python train.py --model="class-conditioned image flow-matching model" --dataset="rendered scenes of toy objects such as cars, trees, mugs and chairs" --train_examples=195000 --image_size=48 --horizontal_flip=false --conditioning="class" --arch="unet" --objective="flow_matching" --cond_dim=128 --targets=["its colour"] --num_classes=12 --cond_dropout=0.1 --logit_normal_time=true --norm="groupnorm" --activation="silu" --weight_standardization=false --pixel_unshuffle=2 --widths=[48, 96, 192] --blocks_per_level=1 --scale_shift_norm=false --attention=true --upsampling="nearest_conv" --init="xavier_uniform" --residual_init="scaled_by_depth" --optimizer="adamw" --lr=0.001 --beta1=0.9 --beta2=0.95 --eps=1e-08 --steps=40000 --batch_size=256 --epochs=52.5 --lr_schedule="cosine" --final_lr_fraction=0 --warmup_steps=1200 --weight_decay=0.05
Rows from block 3, named by matrix and row number. Rows with one number belong to one channel. Each number is 128 + 32 x the weight over its row's rms, rounded and kept within 0 to 255. All counts start at 0. Numbers have three digits each. After the name is the row's rms in percent of the matrix's.
# convs0: first 3x3 conv (model.mid.0.convs.0.weight, 192x192x3x3), inputs 16-23, a 3x3 kernel for each
# convs1: second 3x3 conv (model.mid.0.convs.1.weight, 192x192x3x3, transposed), outputs 16-23, a 3x3 kernel for each
convs0.94 074:111067105151121118107077112127107122103088109131108091081075112093081083127098138124141141099158130106118128107110114097114123129139129128154137141149123150149130097087091126121139105102093204167155143092074147054079
convs0.95 104:059098129122153095081104088053048106150023086102160113145151107141159193181168213132100127137165156151199176124109118068152200125135096107135125125076100093069148135152162156164135134181199181120145098000083105106191
convs0.96 106:126078111177069155184139160132107144100144122110167132110106113146237069115155105106137123110124080118117143118123132107047118134000146130120122135129160115116106173125152087128162123152139126110118147201152152167173
convs0.97 093:142157181101138160179170134138132199130153131152158169146084149195118156170072091124107073186159158126132113068117127174168188157136085082142114080151088132108117100143141095100110135090130191114153119122066134119092
convs0.98 089:185089176181172131181159175169173113119197164190060119130155096164149078087066122138149126114140156117151149076099148154097095122167108046137121154102129158138124134141097087097134150072151053151110166224151129183175
convs0.99 118:125127106129113112140153098114200129119030077142044144115047085125076080163141103131113154134119074114091119112075114129054060130098047113133107109115112099096148116074089094104100107103143127086111125057092139122192
convs0.100 099:145166168141094134197109172120168097125106096072206112139122132152176109154127084143153141143121126167142140109114160116130149153137091160105071129129091131085067133106094202089166181118139184177132092072072097242013
convs0.101 095:052162179055075110150120128095099046135091123161173147114136138132177193111157135157118140164168189154135128122128127089101116149136157144147130115134132112102140143146121120148150111149127057142092031114073140189126
convs0.102 100:184175161137117142142195150155206094090173052143134129142069089116112103138117131123119137129173114115139123140043151133065142161153127160091155141118156179129113155150098128149134145125115072099086094118083137156121
convs0.103 108:092000128087115123101107049083087121104056063090086179128077138122140217140120126147159119105093099157174153092137043108063080129101099096095131078126095126135169097105162167101103138147122084177149075088060067143152
convs0.104 088:124139120120068113153158190134072078116175088138083102127201178116157097136089117140177158152098078129086075127085114141147177101116106132163141141169118151103129110146108108161136125112141175142084084091168097079133
convs0.105 095:148047167111109174153127156128112137159048103153125142132080082110097129119087110156085123123024095142086115156012105174089112103115104090112143108130114227165165091108114095084148134127135138110086062013071146136117
convs0.106 108:115120112140082097145109177083128170146131147122091072133087085135117163099147146131120096167159127125119114140077091081142070141168099087139148134125154161096090154119117143086179163090119133150161153103088161145093
convs0.107 111:124048117122108222137130179140177129131094081140127121155061099128045107159129113142126121152101116131116129108182106132099041110115117139008074150083130146162168126102166121058147130091122132093147151125192105074137
convs0.108 097:134110135126160174116105118162059138202154105152126118125088089086129148133101100070049087082044144146144159070084091181110105090155087119146096117201082156153142087106136141159071135158134119070188114107138076103094
convs0.109 098:129138165112135132086098111125078062079158212083070083148074139134080052150085084127093135144184121134137136116133122146110104065111115172167180094117129111133124109121152056049104135109118118173126136159172140113176
convs0.110 101:142132122126141170090123137083092178130077062092147143087159196049106173122122124122113101144133086141145126139084034087049116143129083139054142194131146150157139158063175196112157172154140105100140158141077130136135
convs0.111 082:108024064137137133129126129158139153089146156117151094104118071121134126153139141133123142128122133133108145128090094132084091127128119118165133136138099160147110119061134104103130154131123174127171161125247109103101
convs0.112 097:085131059181154111133134140133143119111121105128150112146139151185121135142210121087073136158134183134162073076168046164127123162171131153106167149174133194165100118075107172164137155115134108094034118121087131145139
convs0.113 108:145166105118156123132175132173133099147140112138074085113096095122046024149066082133164132153101088131115152137091161131201070114201106100127069119154114142113146121082093146000063108101153115143147117120120125219105
convs0.114 102:124143166129163129145131140153094122104048129116174143145098098092113095105083156129142154103129096112063147091212139151124116104174108169066116205076105163172081140000160063038157104125149156165174164155108129153166
convs0.115 103:120124113130094123103135160096089137131095098125173112148182112136156073117002120143167151110073116119150124175109090033089138102115115146122090120092172151147128154036098170113096131139094097176108096046099110153113
convs0.116 100:127146135110132163100124097107091050169084104119205139126172134163131147101164094114108086155083146094162094142178115096089131062144116098135160123153134098163135199111103171231192131207152166177221132155100131140133
convs0.117 095:135081098118106100139126127126117176107108136130067086113104156099090110124027121094137153082099144080046124196112090181139120198154151064094094061130073121113119117108133143151152155156193100139128113135158090109097
convs0.118 105:155119148127114095151111130164126141122118144114169124132116156111159091211078153127133127138190111102083132132146136105096083170154123141181143131131153156154156085114103122026119159154157128126149058054123122220180
convs0.119 101:134049082152118131144110166119073036099111185087217169100116115123108117131052074143105145130147120113149140148074101099175178149093107113079162111127151173156182143119177161140204154162114144115121126129124125123142
convs0.120 109:150139101167180130108110139122131130132128111095138145101164174115113168125191130119139119143161151156168136124197134093163133139102057122150138174116127202104168105086113152122087074030115178111111141078091103111169
convs0.121 111:108113122157120154109093132114081133075052107126096100123101121149154169159053138129143128159115172074000115073100096083057114121128140146175096139183123160165122148151126121138128143147153094089117146040131099097103
convs0.122 094:066153118136142059126151118159176090104106144164067150117138175148181148093109144136170147133213163119148153123094158061147108116115105144217102086028117127066165042048030055057105144107166115065149147102127148101171
convs0.123 101:084056156113054104092039075127153103164077114167220110190174063158149046101184223119121132145084095138183143110000167071097093102073124125122111080152152057169134014097150115136172116143149125114146146105097135108079
convs0.124 093:119175112084128137106115128140125106117096121047083065139111199137096121083107088106128138107101158142109098134112121167147083123123111093085144112119093114116137156139151145135141136164174133199156147201075151195073
convs0.125 102:149151182126129138172120060176130165203114122126124098153088119044120162104109155154150137100160120160130122134142106090121055127129084095106125173085143126092107121144147152136092121112107117090135143105216102104132
convs0.126 092:137165135124186161133122092198146103130091058068119094099165130101147150141144118165149163126124179123127108125116130094141109157164100125108130127191161106125136125099116142193163143136123134146093146058089159146051
convs0.127 094:142114131153088118152152148160119120178143059152105100125152133000064195077122181135136116038074171095151155147128148143155143150131149108113146078150163157172159134141132178160106156092133120173121154131092157138104
convs0.128 106:135157113110116154122160139095101126134114086130180078136110091134076144088165160105086107130142159137118121130141103143116129142116096126113121190165166131165133094065179112119112107142116108128143143076091101108076
convs0.129 100:090112133142122154196139123108148169088112114051232205113166172126106148156185136090120133132151123142101164111058099159024134141152145103126151095157118071179136137126154061225112099178111117067122099044122029107143
convs0.130 108:068141140101105095156158172085027043149128104125123155127107118154129142113119117140108162121150118135151134117153156091102121130126132176141135121109132055090104136125114137131109129142131160130087048150130131122111
convs0.131 105:103173069192143135168120139160063110126014217084067138102115143125014115161135115134128110116000124095013122109157077114136080109111147107116060147138115120178134181124126125084124119130094141117171143084174127118135
convs0.132 096:078115085126079114116083160130174144101088134123109130117097145098185117137164112097114110108192079165156127161130147137165099089137083148169168165125131136199154147121175083142129103138128135111121105094099107065109
convs0.133 093:155113167117117171143134164057121128191176133124118146163120159114105100130094146078108098213154106068099166100136121180201096070085130131140136113098116134102138098072105177089112121190158101090189061142077153050050
convs1.94 079:134133140119119131135087113141151166145141157149155156157157158147149132195168156170106177098096098112098139097091110128125125106123164115081118132121098139155062141129112145117098142120107151165151171199157104080087
convs1.95 091:094166137112135142097058103054154135123150151129156139113144162093108087125185128132018140106070116092177156106116046075094078126084031104135084099121130114114033076097085104156152132168167096083140109171121081099059
convs1.96 126:140066145171070162102124124109138093123112108134129097115170197076169142132109104119142119108120133118153157100107200110153139144161097139147060130035030128130121108089034107043095119071179170202098137107106132119138
convs1.97 084:112104145136135163115134120147090093212143081183023114154150127045018116091076119157106133091061101159129137082140088075172098145119105150158139127169104150158102131140128145154090180155122101119094129170138054035126
convs1.98 097:094049078124096116129103132071057103142169205117046135122175153140113090216178081125137151150170180091189112133121096140166097117159136131157145112125100134099179162153183048140111125142142145139130186121049158090160
convs1.99 122:114171118094104129164125151165123118042073103094233145092138131090067113068115101155161132083090147096146116126201084133246202138189163137137116117123126082132121132102110107171118094134130153160134116145148103119101
convs1.100 103:149111102152135072110105092103122155110109138121135048170122053160181152133075083125183209117166111103157123142016139128107085121043077166144075158131162150174111149106139116098100184116167115162155055130129127112106
convs1.101 113:141161131153143066063120111131159143212127140144145149141146133124103107125147107162126139125104078098095098135147140168077196145154140138095107163209152143096107162151139140155167158126143111173155108112119207170147
convs1.102 109:111114146111127171087083091144087117071202106121255222184183125091132072076110126125105143124104119119081142060120171110177140153100126154115141100141096070127029119153096138131158113147061095146092104156126075118125
convs1.103 111:080143134123125086095124099132162157186132105189078114092087098188124086108152122114086136120105154206147107153131087125116144117111115157113090146140166166199125140151144153137123146088119175180092182133133138127131
convs1.104 095:088121080122155077138090085159107124196130109131093113151131132160120127094122102095099144146190185136181118123160126119150108122127188123108105112075147162165241154152165108101134110114170116096145061071136147141165
convs1.105 096:033041100086110085220174084130141090108094113168217187104113128180111086131159162126196100129171130184120124092124064147175180139085110099105156145195133099214134142123141119212079150149072138063113166230193148164134
convs1.106 090:113097103081137130065101103143167075156054171110082148211163139121176138000118190172139146107100181178136130087194112186189138125137053079161132104076125176191151126141146178107109143068126130079132140191119121167123
convs1.107 133:121145103013112098044142108118105136059070113196211109154100122116149146074095121128148122147169134120145134057114113095174111132245108132092115122118125134117150123082097085057120084046086122138130180139127081072127
convs1.108 106:134099104128127137122160166204124138085123096137070119108200108247106127217191128072067136115107134114091113141107118135140115130179093184123125166160172197131155147107168081172030089171138122045120196152151173117166
convs1.109 103:112134175124122135166090194090115063139255143228229159087136128171055092086056083183216156109128083110071138134121064153122102108175101094129093168131148133130164130134167083096090114142126119110135081064095196117126
convs1.110 124:126150073095151177123163219055129104025026058182151085106089128170084134083152139105113129136093150099074087144083125053141122071189119117170085074104104052043115127062097113062064107095104145147078166094078119056141
convs1.111 103:135133175103090139178179219175169125164217128115157097126100120127121132127106131151115150101154096113180098105136133131151137142141121115137148089131140135150114145082100123140138157195123171096169151085157106123105
convs1.112 105:158113105144093096128128088150081102121130130097170138112142114084085099183191095111139104125175169117180115103111100054127124097141130057138127105116108119146123167121144145129106178148158094145109144162108169129154
convs1.113 120:155161124067123145058182152057076144113125115124168113164191128172098161131144148131129133194236121109128132126198125093245087102156103100089129122108113096120098102091114143000160106103114114092125151102119078112100
convs1.114 106:092154122121086108208059127103012147200184169074146102127113163062162118104082147156114122094224172113135183121112104130203211100201145101130093175097092173147131144106142140113079071084136125095115197101176205142113
convs1.115 139:094102126109110157102171141085110118090123106189200114094149142078210090110130143140144143093132113144140138089121165086110169114132130135112090132104136113117147159078084116075110119065129100184104104058098180178131
convs1.116 103:038151129090125158038073114190152135082094081166170105017095177207098151191095146111174140153152147154092118080208120145147151119088130194131154144127122120099130136013008096089104119076100185144082111119111183150140
convs1.117 099:152054088116143154126158151138132090042080095127154100149158103137185120082175149131125084117158151142121123144087145133146085044133082120163091155141151144178185122127117091119063089103111121154083057137117082149182
convs1.118 115:118157075107176181086145151096081124180186114170209084157132117138107108174131130098042116179206167164201112183149108125151090123095100095102110121041144170121156141167134138080073170101121082095119152113069118136191
convs1.119 105:147138132074128159134165094146131133218134147096125126146078134117188110154215162106114108123093142145184111151205167111119119163141165141170120110154143085151137102147085139167114142199134091115129146138204161173105
convs1.120 114:103066076126139167076105145194213108092081090065084117146123140115103140100156209121175123091079116101102134096137163094152075131128096099101106112116135132120144116105081179145105180187134120159084137152159090089107
convs1.121 099:095148141101180124119171153168140145093056083140095110174117153185079093158129136098035086166040110175118156100118044155144138137119145111134185131095092105114105098114151098171138150124102161136163150121152125103089
convs1.122 110:122130132145105134130139184078121095081106081127140078105153144137114163121106145127099099078000094088065134099108091140109115105169103103133147132144172145092158151150119164216169151195147144172107105127143125152181
convs1.123 113:113113171205077122163082139074101148041000087093082097101143140140151116144154118168138116096139098115130127111031129096054123117121148175159145158103095101154097202157129095141154069085176115136104140190124127105084
convs1.124 104:096158093126204136125176128113148125108069139072104166119164162162040155141133171112099083130137150168163192136119155184138148135156124153135166125157159177218184168175148179119095167134051099189107120146141101091074
convs1.125 112:132116132094152113131122118106100163084055079112099082212140125151154107144071140114097143152146131134071072082166098150173086166084087145141122132127093131165114132111145114077180115106128195119132128066131142089159
convs1.126 095:121122158108110176077057145182084145185121122129130072129126118111129108149107104150102133103197122092122069159063148125125112113091156151103149149138153134155187154142176121112106111143096151118086118171138119156101
convs1.127 098:122156168109094108100102120081129073175158073102144121116117142138219213116129094093107096178095025183184118104098108138085082138142120127121087173104066167112140095152140107191165058065088088128113114132169125154144
convs1.128 096:153173132108147109084091130096152114111062057206227171157075111062037060170145158146045139121092122159162151110119117149189090205120065161150148120129145084169125114122143113140132147225140148161090119159120113146138
convs1.129 097:156101036094121085106146125068085142078088094166185094062074170084132115057149123076114105067127134144117125114108139104148204107115122133069133103124169117102177132084097080148113176135124086156134115117112111185138
convs1.130 097:165142149146136126070091054128163133155119099109128129123141151145132134046049049184152124149172155090086104116093095100120114158128154082088067142110119121139101153167150151166160143146177129149137102143132156161144
convs1.131 112:130133107150114046159169103157144159113115118100065159101113105200116105136190157061050124089019103123101105141117130153186135138138166084107137157094119130097118143156129129122113097109102148124126226162132187102087
convs1.132 102:102123116162153044154157081158157167124071167080020070154130107126127121061110115132142143148068115148106124176054123171163120112125045116171133149110107108150103140144206173146167192130204144097137152094103143067133
convs1.133 085:123151124135128133080104111041166152166120059146178153114181155132078067089174175100159210142062034180138147106124152108203147143080051096127144148150146147198196134130100159122096163158147140161127186150150125054139